{"conditioning": "text", "objective": "v", "tokenizer": "word", "text_encoder_width": 320, "text_encoder_mlp_ratio": 4, "norm": "groupnorm", "pixel_unshuffle": 2, "widths": [64, 128, 128], "blocks_per_level": 3, "init": "trunc_normal_002", "beta2": 0.95, "lr": 0.0016, "adamw_lr_other_params": 0.0021}
Rows from block 14 of the denoiser, named by matrix and row number. Rows with one number belong to one channel. Each number is 200 + 30 x the weight over its row's rms, rounded and kept within 0 to 999. All counts start at 0. After the name is the row's rms in percent of the matrix's.
# convs0: first 3x3 conv (model.decb.1.0.convs.0.weight, 64x128x3x3), inputs 48-63, a 3x3 kernel for each
# convs1: second 3x3 conv (model.decb.1.0.convs.1.weight, 64x64x3x3, transposed), outputs 48-63, a 3x3 kernel for each
convs0.7,085,201,224,218,204,208,220,155,184,219,204,225,245,221,156,172,164,171,212,203,194,150,200,160,184,207,154,177,235,189,209,195,202,208,230,178,162,211,180,205,169,205,227,205,230,245,243,229,211,209,136,233,213,189,179,171,219,264,209,213,227,182,177,209,217,192,198,212,229,218,218,243,192,237,242,228,205,203,217,185,116,173,142,162,231,163,160,227,201,195,173,236,187,212,211,266,239,166,196,196,186,211,157,169,193,217,216,210,175,237,184,183,192,203,214,174,223,245,210,214,181,228,161,162,256,198,177,200,157,216,178,175,205,220,212,217,189,237,178,177,181,148,199,183,214
convs0.8,101,218,211,199,169,187,176,198,181,189,190,223,215,224,231,218,240,240,195,173,163,172,241,239,202,236,230,182,198,191,203,213,216,259,180,133,149,191,191,199,203,163,182,180,154,174,222,205,187,203,198,234,196,215,214,239,211,219,261,239,221,215,212,191,210,191,177,223,208,206,224,186,178,237,216,156,214,203,184,132,174,202,155,195,187,234,212,160,245,254,211,212,203,215,219,191,204,176,249,223,205,206,247,159,226,252,147,191,224,174,230,243,199,230,190,237,240,210,188,212,240,225,205,181,198,155,140,165,183,196,158,156,194,204,225,244,194,213,204,200,240,268,257,208,224
convs0.9,105,217,146,173,248,203,189,219,172,148,150,161,204,171,203,234,211,239,201,218,159,163,161,193,197,113,218,234,175,225,236,179,201,206,216,201,178,192,210,206,206,186,170,192,210,213,193,227,181,186,184,153,181,158,165,223,230,243,219,208,211,210,193,195,202,197,204,197,181,182,247,232,178,142,195,204,213,234,253,223,240,219,208,206,224,207,201,193,143,189,207,200,216,159,169,196,200,166,191,217,199,188,158,178,219,222,151,192,272,161,217,254,187,223,206,209,218,195,176,195,250,179,215,216,199,206,216,192,173,244,199,160,247,183,153,202,221,232,182,209,189,214,205,171,211
convs0.10,092,243,233,203,244,243,277,160,179,184,222,174,199,183,190,174,177,182,187,181,172,185,230,207,174,247,255,223,200,183,187,195,210,171,185,227,190,163,147,197,165,204,198,205,246,189,213,177,253,219,213,201,210,153,145,225,206,214,174,182,181,196,249,199,222,180,178,228,223,173,164,219,204,169,194,152,167,224,185,154,171,226,232,219,194,183,196,221,196,180,197,181,212,212,227,234,183,167,203,179,203,194,187,177,211,205,146,200,225,235,207,149,216,176,206,256,177,179,236,234,201,184,207,139,194,188,197,212,184,255,205,227,175,189,211,193,227,203,155,203,223,253,213,207,220
convs0.11,091,158,198,194,210,224,179,199,200,199,212,227,169,218,209,231,177,206,200,188,208,182,233,227,184,224,198,224,188,165,158,199,176,188,186,205,220,181,183,185,179,190,212,206,193,273,235,199,195,211,206,211,164,208,234,142,134,173,201,222,211,244,292,285,195,168,203,196,232,229,162,198,193,234,218,229,168,237,228,165,194,241,200,191,200,173,174,209,255,259,235,205,200,219,176,216,183,206,254,201,211,198,249,184,212,199,195,207,186,236,191,241,225,208,252,189,165,182,153,166,203,225,221,213,208,193,221,192,163,204,176,194,200,232,206,188,189,187,203,224,209,232,242,208,209
convs0.12,097,250,225,208,189,170,179,215,156,182,151,188,237,136,191,179,145,198,163,191,216,148,226,203,163,188,220,229,216,207,167,226,218,182,207,177,173,223,191,217,168,183,221,115,227,196,216,178,200,229,222,203,207,192,246,207,215,220,244,224,292,246,227,214,250,220,184,226,192,159,166,165,245,218,240,211,156,225,255,148,151,218,133,186,205,194,227,191,152,224,284,213,226,190,201,225,199,197,233,216,186,180,192,159,197,201,195,177,205,184,212,224,175,231,180,212,147,138,176,197,215,205,216,238,214,223,177,223,169,197,184,207,213,196,214,200,212,230,220,253,212,188,208,196,208
convs0.13,084,217,193,143,247,242,224,175,271,267,224,177,184,194,210,204,256,201,181,206,173,150,214,196,183,216,269,164,247,174,147,224,202,234,169,176,282,248,210,219,203,286,143,254,172,224,193,254,215,213,191,240,228,219,209,152,166,161,217,250,216,201,204,266,266,180,213,172,221,239,199,231,168,199,210,182,170,192,189,176,208,191,188,204,179,190,226,184,158,238,166,137,166,215,230,202,234,253,214,268,154,216,228,180,213,219,208,313,198,165,221,206,211,197,197,216,170,177,233,268,167,180,197,177,170,212,188,186,206,234,213,182,202,249,261,265,213,201,197,221,233,189,226,238,200
convs0.14,092,161,200,212,160,187,183,143,233,211,174,222,232,154,161,172,191,147,176,237,227,180,205,190,166,196,211,161,213,207,219,207,181,199,195,235,187,246,196,173,251,179,150,263,212,142,212,227,204,177,191,204,212,215,228,233,252,196,198,204,203,234,194,202,178,190,257,181,161,216,267,198,208,205,210,207,178,195,236,218,200,204,183,246,208,159,203,172,179,216,234,191,273,261,211,245,253,235,158,128,206,222,151,208,234,205,190,194,221,189,228,271,208,189,230,144,169,177,206,203,193,163,245,215,158,236,201,201,225,212,225,184,202,227,227,223,191,179,211,199,225,220,199,215,207
convs0.15,107,203,178,168,203,184,135,182,221,265,197,179,197,216,189,172,172,240,202,164,176,192,194,201,225,224,231,196,194,210,200,184,180,199,215,185,189,181,167,202,197,190,175,199,160,165,224,217,190,197,192,215,195,174,218,174,228,257,176,208,191,149,155,179,218,195,219,257,174,154,196,182,178,200,174,231,186,188,207,173,153,203,187,190,196,183,196,185,184,211,237,224,237,196,229,199,221,203,160,206,146,154,201,145,170,201,152,148,174,265,317,289,164,227,241,169,183,221,196,216,170,199,211,189,214,174,202,228,223,200,209,187,212,222,201,198,204,187,197,190,186,208,210,178,181
convs0.16,087,256,215,241,195,185,200,180,197,171,247,215,210,180,179,172,208,170,121,260,229,203,221,223,192,215,166,194,185,178,207,176,171,160,231,179,207,195,150,192,182,190,171,223,249,251,172,239,261,181,288,185,160,167,192,166,241,298,196,199,228,216,152,178,156,264,185,155,262,205,167,186,192,157,155,213,178,216,197,164,254,218,255,197,206,205,231,219,137,210,187,223,217,268,205,248,219,206,200,215,236,225,226,248,212,187,199,180,159,207,244,197,252,220,228,199,191,161,199,242,176,183,234,222,176,165,228,191,199,217,187,169,203,163,179,150,161,201,131,196,229,163,242,223,234
convs0.17,113,199,201,180,212,219,195,202,211,233,231,264,201,233,209,199,158,203,218,220,238,165,173,192,197,205,181,223,199,201,205,197,176,205,268,190,127,246,197,185,227,214,221,153,172,172,164,196,187,180,233,253,169,188,215,226,205,203,255,237,213,161,210,204,117,199,257,181,212,229,301,260,139,220,238,195,237,215,199,175,186,179,198,212,253,217,224,198,161,166,206,213,156,205,227,200,235,174,223,164,202,198,128,189,205,227,161,222,233,173,212,255,200,203,151,245,206,150,173,167,198,222,220,200,243,233,233,247,222,207,205,180,185,213,173,199,197,219,241,194,186,223,185,206,241
convs0.18,096,214,219,191,204,241,166,226,229,245,190,177,194,224,202,231,204,168,212,209,191,174,224,208,202,217,164,164,181,174,216,247,229,213,254,239,175,209,186,181,209,190,185,207,213,211,188,192,219,188,204,222,208,222,187,174,184,165,153,156,203,132,217,232,212,263,242,152,232,173,182,197,185,182,185,199,142,183,217,204,193,195,213,225,225,197,249,240,254,201,178,191,166,187,211,197,162,183,208,162,193,203,189,198,218,221,197,216,225,224,236,190,211,199,211,196,143,200,189,209,153,166,202,217,200,194,232,184,189,179,178,191,185,210,206,215,201,214,195,199,207,198,182,176,194
convs0.19,097,155,222,271,137,122,168,159,145,173,181,181,198,237,231,213,218,199,177,214,174,222,220,180,192,214,151,155,155,208,209,203,232,191,235,238,184,161,151,182,194,168,177,199,207,199,212,262,274,170,205,177,167,171,160,91,99,139,121,136,165,164,211,207,208,207,188,188,205,211,205,217,197,182,233,249,223,219,204,214,208,202,168,244,249,169,181,189,156,211,213,244,231,185,216,136,157,209,169,169,207,256,231,201,229,246,187,217,201,230,160,182,206,182,208,189,209,196,166,119,155,233,167,186,237,261,260,185,199,221,176,173,236,151,168,180,160,218,192,201,213,178,244,198,228
convs0.20,097,179,175,234,218,250,253,158,129,152,168,191,230,212,237,226,203,193,202,187,173,205,152,172,148,206,219,168,255,233,220,191,189,205,180,163,207,186,235,222,175,188,156,190,221,183,208,178,170,178,182,174,197,182,224,189,192,219,169,178,178,143,211,232,245,213,157,204,171,260,202,170,180,168,176,193,200,232,278,168,208,223,118,154,166,222,204,241,181,201,187,203,215,230,204,190,191,230,243,158,152,189,236,158,167,182,253,175,162,203,147,103,179,187,187,231,233,225,159,166,245,187,148,167,243,193,177,167,193,179,228,208,218,228,231,260,189,212,233,203,215,223,142,171,186
convs0.21,072,243,211,157,283,245,189,202,239,201,199,149,206,192,174,157,195,211,172,187,230,225,182,159,193,178,174,182,164,197,227,219,170,202,252,172,198,220,228,195,191,190,264,187,197,196,172,218,200,220,208,183,226,251,235,177,229,258,186,198,222,155,206,179,177,257,250,232,214,217,267,180,241,197,207,156,219,187,171,196,177,218,242,164,200,225,220,191,210,238,211,240,250,203,227,241,242,196,228,211,195,246,180,188,250,210,188,201,245,219,214,207,170,202,218,198,254,192,233,227,241,192,208,233,199,142,185,200,178,213,187,208,181,189,196,154,208,219,225,213,203,219,245,168,181
convs0.22,084,206,169,142,255,202,156,183,213,244,157,145,219,171,161,215,215,214,201,236,292,230,211,193,199,167,181,238,220,239,208,219,217,263,195,175,181,87,146,253,155,185,253,205,256,149,225,275,260,254,250,226,225,204,287,203,215,179,230,221,148,243,198,130,228,157,182,215,215,220,199,188,222,177,192,179,238,210,235,228,211,218,202,187,173,224,184,211,215,208,263,241,227,196,196,229,206,206,254,253,191,215,193,172,192,154,168,173,202,172,193,187,154,219,231,208,187,163,206,223,196,207,225,241,234,244,280,225,220,229,197,208,239,206,172,185,215,202,225,180,239,240,201,231,223
convs0.23,105,185,194,159,148,215,222,182,175,199,203,206,220,179,190,141,170,156,172,212,218,180,177,186,183,193,213,205,239,270,150,232,271,216,237,192,208,207,202,217,239,221,199,179,207,164,191,206,181,127,202,196,173,201,184,184,199,224,209,173,163,163,133,171,164,272,239,146,226,258,235,195,143,221,229,133,210,211,138,258,168,148,204,170,146,223,181,211,208,219,234,188,142,227,188,212,189,226,267,202,161,165,194,184,145,192,219,198,205,229,203,208,190,145,230,237,210,227,208,216,242,216,221,183,157,164,178,242,182,181,177,140,201,228,249,223,211,228,190,190,181,193,139,177,207
convs0.24,105,235,184,163,213,172,144,201,205,207,118,130,163,204,184,224,197,221,178,262,226,215,178,192,229,167,205,173,201,221,236,197,215,190,188,229,201,251,175,203,201,234,209,139,174,208,195,219,177,221,166,206,201,215,244,159,199,249,187,158,143,198,196,175,176,190,204,177,212,249,227,198,179,194,191,200,154,167,172,213,234,187,216,149,158,204,205,188,240,276,248,219,231,228,175,202,208,178,188,157,210,124,127,210,166,167,164,229,242,187,250,219,188,217,223,171,148,179,210,244,199,249,223,215,177,187,212,186,199,217,154,199,220,118,137,195,221,247,220,206,208,195,169,167,184
convs0.25,116,174,207,185,196,184,172,240,168,161,249,200,93,160,169,173,98,192,217,210,237,214,232,224,173,238,166,151,203,191,174,187,238,174,219,252,215,145,271,161,167,214,241,200,189,255,232,235,274,181,205,223,140,167,215,276,158,143,266,210,189,180,231,234,189,172,211,141,124,207,195,173,223,148,194,239,219,241,258,257,269,193,213,226,169,212,199,139,256,205,105,165,224,225,162,138,184,203,168,183,209,199,236,217,201,167,234,204,172,311,199,150,183,204,201,193,182,191,192,115,220,187,189,226,180,214,175,175,130,139,176,181,174,232,201,244,190,183,244,215,207,196,175,216,159
convs0.26,092,186,215,215,221,207,249,151,212,242,184,170,160,223,175,176,203,202,179,189,190,211,195,168,198,187,165,182,251,250,235,178,241,231,189,210,144,149,223,253,189,204,203,198,194,141,150,183,144,173,232,220,204,210,214,199,248,253,251,234,257,207,218,147,192,254,178,160,221,205,149,176,191,204,224,158,225,243,194,208,237,206,180,210,170,227,189,156,254,192,194,183,207,189,191,157,185,204,176,181,221,208,152,169,155,180,129,159,173,148,128,202,168,147,172,217,215,248,232,243,224,182,247,234,164,181,179,161,182,194,206,178,219,252,214,228,199,214,206,179,210,221,155,213,211
convs0.27,093,146,219,203,204,218,199,189,203,187,163,147,163,212,271,242,253,187,200,212,220,224,201,227,201,137,180,167,186,187,239,217,190,185,215,236,215,191,208,228,256,166,212,234,187,189,174,209,245,184,188,212,174,170,194,163,194,252,157,202,248,281,252,174,233,191,209,181,198,190,186,133,160,188,238,239,245,196,197,210,217,198,217,170,159,185,181,214,181,213,208,237,237,235,208,219,159,251,131,213,185,214,214,163,189,227,131,196,198,196,116,155,207,182,217,159,218,177,214,243,213,162,207,209,157,219,177,188,188,169,158,214,210,164,198,179,177,209,215,196,172,168,209,138,165
convs0.28,091,195,153,174,235,191,163,196,214,176,170,188,179,233,213,184,238,179,201,233,178,186,207,199,213,207,213,189,192,207,175,142,225,265,229,217,255,136,226,203,194,254,239,157,179,219,227,261,323,119,158,273,176,168,261,213,192,178,234,196,149,186,191,220,278,223,224,171,182,235,238,166,207,169,216,217,181,188,221,159,206,204,173,236,267,140,165,212,194,181,211,226,220,160,223,233,177,219,196,173,182,197,233,247,182,196,263,226,194,261,240,163,229,217,137,172,233,189,239,200,201,216,167,231,249,168,255,121,167,170,148,199,219,216,264,261,230,251,271,224,220,229,221,190,197
convs0.29,085,194,220,206,186,206,215,229,229,216,200,206,216,212,232,237,189,208,235,188,160,198,210,198,150,222,201,237,174,146,195,214,199,175,194,237,189,208,212,239,216,218,232,282,222,187,184,194,243,196,183,225,181,214,204,265,230,185,234,198,202,187,175,180,205,167,187,173,157,177,160,197,279,170,191,184,245,242,162,159,190,217,184,213,166,214,199,213,192,180,240,203,208,214,161,199,177,187,188,135,166,167,227,255,196,203,197,212,176,181,182,214,209,163,215,177,186,199,206,189,222,220,208,209,251,207,199,186,163,173,198,191,187,258,224,204,198,204,154,179,224,239,215,236,239
convs0.30,096,209,173,170,183,159,192,221,207,189,142,155,224,234,205,206,257,166,169,220,206,185,201,182,177,215,206,216,206,194,203,198,218,211,136,201,208,215,179,248,173,183,188,215,175,152,186,174,201,215,192,222,220,246,233,182,214,256,159,148,223,168,147,229,175,190,197,196,207,177,225,246,180,207,200,211,162,167,207,179,248,227,203,208,153,241,232,221,224,224,226,209,266,179,198,177,253,222,107,280,207,226,181,184,197,235,175,188,262,205,230,199,279,198,167,225,183,165,241,300,283,250,239,226,167,151,157,170,229,212,211,218,181,223,193,221,200,194,213,205,212,230,188,222,163
convs1.7,096,203,197,210,186,195,194,175,128,216,219,231,187,205,223,201,167,172,220,179,177,125,233,236,128,199,244,212,197,185,264,220,201,152,167,209,206,164,247,213,216,193,232,167,260,192,215,250,189,190,189,205,172,224,139,203,200,193,234,185,178,196,175,187,223,192,187,175,194,252,235,142,193,192,240,237,180,186,165,164,182,169,196,144,159,198,170,188,226,220,217,251,291,214,171,195,247,137,167,178,164,240,226,179,200,92,229,247,203,240,260,238,214,190,214,181,195,199,285,215,190,174,182,177,175,167,260,202,175,191,214,170,171,213,186,202,200,188,185,242,212,162,186,215,196
convs1.8,097,178,200,208,208,178,188,195,205,196,227,199,201,221,231,241,238,183,189,175,159,244,210,212,218,157,188,197,179,206,222,203,208,214,163,165,218,171,185,146,239,225,228,169,177,224,149,147,160,141,235,219,170,220,214,199,168,158,214,203,193,232,217,209,198,174,179,219,200,203,187,212,161,249,179,214,185,218,205,221,234,195,178,224,248,156,170,170,212,171,252,172,172,169,163,194,227,213,145,235,205,304,244,197,198,201,107,156,254,222,167,215,186,246,171,171,230,178,265,137,158,228,258,244,205,180,189,194,210,182,199,161,179,158,230,189,154,212,219,193,224,231,169,225,171
convs1.9,101,170,195,207,199,189,200,217,210,220,208,183,215,189,215,208,216,205,155,231,160,184,197,141,157,237,268,161,205,228,211,217,164,197,209,235,228,205,175,208,134,219,167,200,200,180,242,224,227,177,238,173,209,167,196,191,233,209,183,208,165,166,195,177,186,185,193,229,188,242,211,208,216,228,227,203,261,201,204,216,193,170,163,176,170,188,235,170,233,218,229,182,173,159,229,265,207,171,188,220,274,254,173,247,235,150,170,159,159,182,166,196,159,175,214,202,224,169,205,152,217,230,151,137,201,155,164,205,181,189,161,181,226,180,201,210,229,202,207,187,229,188,164,196,189
convs1.10,097,193,170,197,202,202,217,174,202,182,194,212,176,201,246,195,148,190,172,152,144,196,244,226,194,203,182,241,185,213,185,256,221,209,175,175,207,187,215,150,175,260,162,177,183,186,192,148,218,146,172,226,209,253,241,186,185,159,195,209,178,187,239,218,195,210,249,234,189,212,231,243,200,226,234,242,221,245,223,143,162,205,249,113,208,230,167,178,251,256,204,194,197,191,131,178,238,204,227,219,202,193,247,221,178,189,207,228,219,179,252,218,182,239,199,202,208,201,212,158,196,209,155,224,203,170,243,218,235,160,236,233,189,213,184,190,166,197,176,199,210,191,146,193,279
convs1.11,097,197,196,209,191,251,229,179,197,174,186,171,163,181,185,189,234,195,213,222,177,242,236,234,191,178,212,194,156,190,216,246,176,215,147,164,189,183,169,151,198,228,246,229,159,214,193,212,198,220,206,159,232,172,161,166,191,191,218,199,221,244,194,188,247,216,254,208,213,223,155,167,178,138,173,176,205,198,150,225,223,224,136,197,233,224,236,226,217,223,226,221,172,145,171,228,225,160,178,176,209,210,175,203,201,183,194,183,210,227,213,190,218,183,168,157,168,175,99,183,205,186,235,185,127,231,176,186,147,179,208,210,216,206,207,196,204,185,193,165,221,202,178,224,215
convs1.12,101,167,186,186,180,203,198,237,206,170,202,201,181,202,241,181,187,205,229,211,176,172,165,207,231,203,201,250,203,192,178,208,223,238,204,176,178,270,195,249,194,183,255,194,122,220,246,144,244,249,217,184,159,215,223,206,178,168,230,220,199,187,230,223,118,145,196,207,154,166,232,198,192,258,230,180,196,153,156,188,190,253,147,238,188,153,231,236,183,208,227,186,214,179,244,249,240,192,224,224,216,173,186,268,263,208,195,175,162,187,190,200,184,211,202,212,200,221,228,134,198,225,187,165,103,184,248,194,188,230,226,245,177,193,175,163,205,191,191,211,186,159,230,224,177
convs1.13,085,227,200,230,202,250,184,206,196,177,201,218,203,226,184,203,184,198,206,246,234,214,187,229,202,221,219,211,191,207,155,146,189,226,203,167,209,112,277,126,232,168,207,95,245,184,107,238,175,201,188,163,211,276,186,205,210,192,235,173,179,218,247,180,160,165,228,212,225,174,233,215,183,120,183,238,167,168,252,203,216,215,225,225,174,135,201,220,200,239,232,186,164,209,140,173,248,169,206,271,121,179,214,214,217,234,291,228,254,131,189,213,242,172,197,185,245,234,205,194,239,230,157,163,222,230,234,212,239,214,211,210,179,246,184,212,223,161,196,155,214,236,246,239,199
convs1.14,088,220,169,190,179,200,185,178,229,201,205,175,167,177,192,210,191,203,194,156,182,215,163,171,213,255,202,230,217,208,189,189,204,233,171,194,197,151,250,164,234,220,185,215,202,190,207,227,224,120,182,160,223,230,197,207,217,168,216,179,203,211,228,202,193,143,205,207,241,246,172,196,202,169,262,170,201,208,181,240,207,225,229,172,189,182,201,219,241,193,205,189,187,184,191,218,177,210,292,186,205,184,276,180,142,271,102,168,212,155,197,199,215,230,252,207,159,224,211,200,160,185,157,230,260,142,197,192,159,198,212,235,207,199,237,202,241,207,164,208,185,191,173,210,146
convs1.15,096,187,161,196,228,184,174,194,193,167,221,209,231,226,239,199,213,220,196,186,210,266,211,202,234,199,180,167,181,197,179,221,203,235,217,239,202,214,214,224,162,167,183,221,230,203,241,254,217,206,174,204,204,145,201,196,223,202,178,230,180,212,188,216,176,176,210,265,152,207,196,211,192,220,227,221,269,228,183,262,244,197,181,240,191,186,178,150,168,192,200,219,207,220,177,214,219,228,238,197,248,265,248,194,223,213,228,255,216,126,154,215,178,231,185,188,209,178,199,265,200,166,196,207,252,200,196,173,173,234,219,157,263,194,160,209,211,196,242,219,213,216,221,211,189
convs1.16,089,192,199,174,191,217,189,206,208,210,186,211,165,231,219,196,199,236,220,234,147,158,227,191,169,203,180,167,176,167,198,233,195,188,204,207,205,217,261,177,248,228,214,129,200,158,155,145,163,197,215,227,92,181,174,195,203,218,229,158,198,192,185,215,165,191,170,188,209,173,215,275,226,228,205,169,237,202,204,136,171,195,185,200,140,184,245,222,240,190,177,180,221,245,183,197,185,198,161,146,299,241,235,247,186,143,161,116,121,234,221,176,233,248,151,185,188,175,207,199,238,142,175,205,194,158,190,183,253,232,204,202,164,206,236,204,177,196,225,213,142,183,149,166,191
convs1.17,095,200,159,216,208,197,200,201,202,216,214,202,217,167,205,208,191,212,202,160,158,205,201,202,162,120,189,173,176,195,214,157,231,197,116,226,180,187,199,172,183,216,170,232,234,234,251,196,167,106,142,175,227,213,224,168,226,202,195,211,213,220,213,176,242,170,196,246,192,192,230,162,198,212,237,187,215,245,160,197,195,213,191,147,221,192,195,218,135,142,243,170,243,214,157,210,220,215,199,191,215,205,194,45,230,58,99,182,126,206,170,222,232,183,218,214,173,204,209,158,193,135,226,136,141,155,202,224,187,192,220,198,198,204,218,203,218,183,187,202,224,194,149,231,177
convs1.18,100,208,186,199,163,216,211,238,257,207,226,211,217,195,255,220,211,212,220,139,207,184,220,209,161,151,239,193,191,201,212,175,170,155,212,209,237,166,196,170,139,163,191,196,206,140,227,227,201,245,215,176,187,159,162,240,230,226,210,241,192,187,182,181,178,210,187,204,227,178,201,197,214,173,209,175,164,250,208,177,178,192,197,172,211,159,114,241,247,187,208,191,224,160,199,162,155,139,157,234,231,189,222,133,123,157,200,210,219,188,192,228,223,204,238,214,189,208,216,195,202,190,177,225,162,174,159,199,272,209,241,134,237,199,188,192,200,149,191,176,262,145,202,165,199
convs1.19,106,212,192,201,226,214,184,183,182,188,168,202,198,218,222,169,206,158,186,169,143,221,266,160,211,211,203,234,181,152,194,264,221,202,204,204,191,244,219,265,217,255,236,174,154,235,217,198,157,141,249,236,228,218,217,192,200,212,176,202,213,187,136,196,206,184,177,219,243,185,225,224,226,190,203,189,209,191,185,224,181,194,193,221,199,161,240,157,199,195,171,198,257,206,211,241,194,225,116,216,134,170,226,184,270,125,168,113,244,244,178,182,193,176,248,251,227,192,125,109,241,196,155,224,209,193,166,203,189,195,186,203,184,172,212,189,168,152,165,190,167,156,136,148,174
convs1.20,109,222,209,212,190,165,171,202,208,220,182,171,181,206,210,195,216,219,213,231,234,176,187,256,169,248,236,122,211,230,220,189,245,183,192,198,144,219,209,220,277,290,200,235,237,205,161,208,189,183,219,135,245,241,185,209,198,205,192,186,231,198,183,206,243,207,178,247,224,240,208,211,190,212,181,228,183,213,249,192,202,176,205,251,210,175,174,233,137,179,259,213,243,189,239,198,144,194,197,246,249,420,210,186,174,203,159,211,173,220,181,242,218,240,247,165,191,184,156,161,80,170,158,249,240,174,226,197,177,180,184,140,208,195,190,187,205,200,180,173,121,152,223,193,191
convs1.21,088,207,192,171,251,251,202,232,158,204,200,231,193,159,176,229,224,225,196,200,222,215,234,203,152,163,160,169,211,181,237,123,228,208,216,178,183,187,192,188,171,220,197,241,207,184,252,239,240,237,213,192,171,170,170,205,180,203,200,213,191,217,207,209,227,212,210,256,160,177,155,228,160,167,212,228,206,205,194,191,268,215,192,215,179,173,237,185,235,170,211,215,229,192,168,163,195,207,218,183,259,266,228,180,122,136,243,160,132,183,225,171,225,236,194,220,178,186,158,204,246,218,253,224,167,201,232,189,204,198,207,160,178,201,243,244,229,199,220,211,183,175,173,173,189
convs1.22,080,189,191,218,226,172,219,208,232,226,168,208,213,225,222,186,206,170,206,228,168,195,186,188,198,225,168,168,197,210,218,177,205,210,211,223,211,197,176,166,195,212,224,232,216,233,116,178,215,171,261,228,176,184,167,219,238,218,146,238,203,192,161,166,204,212,178,237,173,193,184,185,175,224,221,194,165,182,223,204,168,200,211,191,247,207,161,171,258,183,226,222,217,177,212,193,200,178,148,133,237,134,178,257,146,166,256,172,136,165,181,179,164,172,192,235,201,176,206,164,169,277,168,185,188,254,169,186,167,165,229,154,188,188,213,189,176,192,196,186,208,184,202,206,168
convs1.23,112,220,214,196,228,219,213,221,214,202,210,193,186,191,158,154,216,232,220,270,181,184,158,124,225,232,148,198,210,211,214,212,266,191,194,198,154,212,193,237,216,199,220,145,177,176,201,224,249,175,193,166,187,223,216,185,182,195,180,158,192,211,229,233,188,185,193,161,213,210,194,195,205,234,275,222,234,237,175,158,257,230,221,203,189,144,200,254,207,169,187,245,207,217,165,232,238,161,204,227,137,228,182,274,107,221,161,248,264,243,279,253,259,207,209,234,226,204,223,215,185,252,208,201,183,270,199,183,227,217,233,228,204,211,225,189,176,235,218,188,170,192,159,197,181
convs1.24,094,231,191,201,190,159,169,186,187,191,194,173,177,198,226,180,162,231,225,208,215,219,231,234,218,144,167,212,197,210,170,210,196,147,214,203,183,127,168,158,231,205,195,178,196,208,151,175,197,185,209,196,230,143,142,176,199,197,220,169,191,203,219,179,223,226,208,242,234,181,128,188,209,194,267,168,219,244,199,246,201,239,240,202,248,183,187,188,157,202,146,172,209,152,193,227,218,161,226,272,229,199,219,183,170,128,238,261,214,170,197,179,146,187,195,216,180,184,133,108,201,183,177,165,274,268,220,190,169,207,178,173,181,164,201,195,216,179,186,214,210,175,204,167,213
convs1.25,100,182,202,195,222,236,228,179,213,183,242,183,165,180,219,210,184,168,190,148,284,250,220,251,195,170,176,230,199,230,186,188,205,192,182,233,199,207,207,205,180,260,199,211,164,238,196,162,168,213,250,203,192,219,226,217,195,204,205,192,214,200,178,181,164,216,245,188,192,225,173,181,189,133,205,189,221,228,185,182,229,231,194,192,200,197,163,227,222,170,187,174,254,180,149,193,191,224,220,185,240,203,194,203,202,260,204,105,259,183,223,199,209,183,208,207,225,207,119,266,227,191,189,232,166,280,169,215,215,190,157,234,204,159,185,215,203,232,224,203,229,203,158,186,146
convs1.26,110,220,200,189,217,235,179,210,226,233,194,202,200,201,182,181,199,211,192,253,131,195,202,189,197,244,229,236,245,224,260,217,165,230,210,205,192,183,238,185,195,238,240,219,212,177,176,218,192,197,242,196,200,202,211,230,210,235,164,178,209,179,187,187,204,232,207,171,232,177,190,244,228,190,203,152,214,201,242,207,173,233,224,178,173,218,239,209,280,200,180,234,214,252,239,163,237,195,183,207,202,201,250,218,256,248,140,158,211,202,235,173,216,252,194,165,238,187,252,214,233,200,176,198,269,161,240,219,226,199,182,231,225,215,189,207,225,222,199,194,225,188,161,198,234
convs1.27,102,233,205,236,204,190,188,180,194,184,206,183,169,244,161,207,196,155,186,196,267,269,210,195,172,218,220,187,144,190,223,133,203,192,177,209,170,182,188,102,181,166,251,145,242,219,209,278,184,214,193,228,168,200,210,205,221,201,165,224,181,199,206,218,208,174,212,205,228,184,185,175,167,226,193,168,187,241,145,208,226,227,197,218,199,191,258,212,142,165,198,168,189,234,192,184,179,242,245,177,180,186,251,151,224,234,239,213,176,240,227,156,149,188,182,164,167,200,142,164,174,187,159,235,175,168,167,186,230,199,204,189,156,189,184,195,167,187,194,207,250,144,174,245,226
convs1.28,081,186,176,157,145,209,166,186,193,190,173,186,199,211,189,185,178,201,173,181,194,164,211,153,184,202,153,166,265,175,164,216,255,234,181,153,212,252,215,251,207,130,193,198,201,142,225,165,169,174,230,185,181,201,234,188,164,192,203,191,206,210,204,189,153,174,158,176,212,186,162,186,184,178,221,228,181,173,219,215,220,188,162,199,236,133,182,244,217,194,219,230,170,215,210,208,176,191,205,235,193,227,187,224,167,159,275,299,271,211,210,158,149,188,173,188,180,221,231,192,220,182,216,205,234,216,227,181,171,175,217,151,185,182,211,195,166,186,168,229,186,192,222,218,208
convs1.29,088,193,211,203,210,227,194,263,202,158,192,188,241,180,190,172,205,221,215,171,171,257,224,180,251,214,147,219,216,225,211,180,194,201,234,176,188,159,169,210,138,183,197,234,228,214,169,175,255,228,226,161,225,167,217,189,213,233,162,195,221,226,204,210,169,196,204,177,225,158,224,233,171,200,179,208,190,241,195,124,199,131,185,236,187,177,253,204,185,234,162,181,209,151,199,228,232,197,216,268,268,182,134,176,210,288,176,217,133,224,164,222,199,181,184,183,176,219,170,175,231,200,256,221,183,198,206,195,160,190,171,184,218,183,240,242,176,217,174,195,216,215,206,203,194
convs1.30,101,189,219,201,202,206,190,199,219,231,239,212,231,169,185,186,232,203,159,221,228,155,173,235,200,181,158,269,175,212,181,194,191,187,217,211,225,211,173,212,211,174,181,175,178,198,163,175,195,214,189,201,264,232,226,209,190,204,166,179,186,236,259,208,162,199,205,180,196,219,230,175,229,204,199,209,221,203,207,202,145,182,169,152,221,178,183,271,140,183,229,204,167,155,152,196,210,202,224,258,247,190,140,242,220,233,209,177,206,197,214,232,167,168,134,257,213,183,119,281,127,149,230,192,257,139,254,183,249,217,178,197,219,216,205,241,191,222,176,195,207,234,210,187,202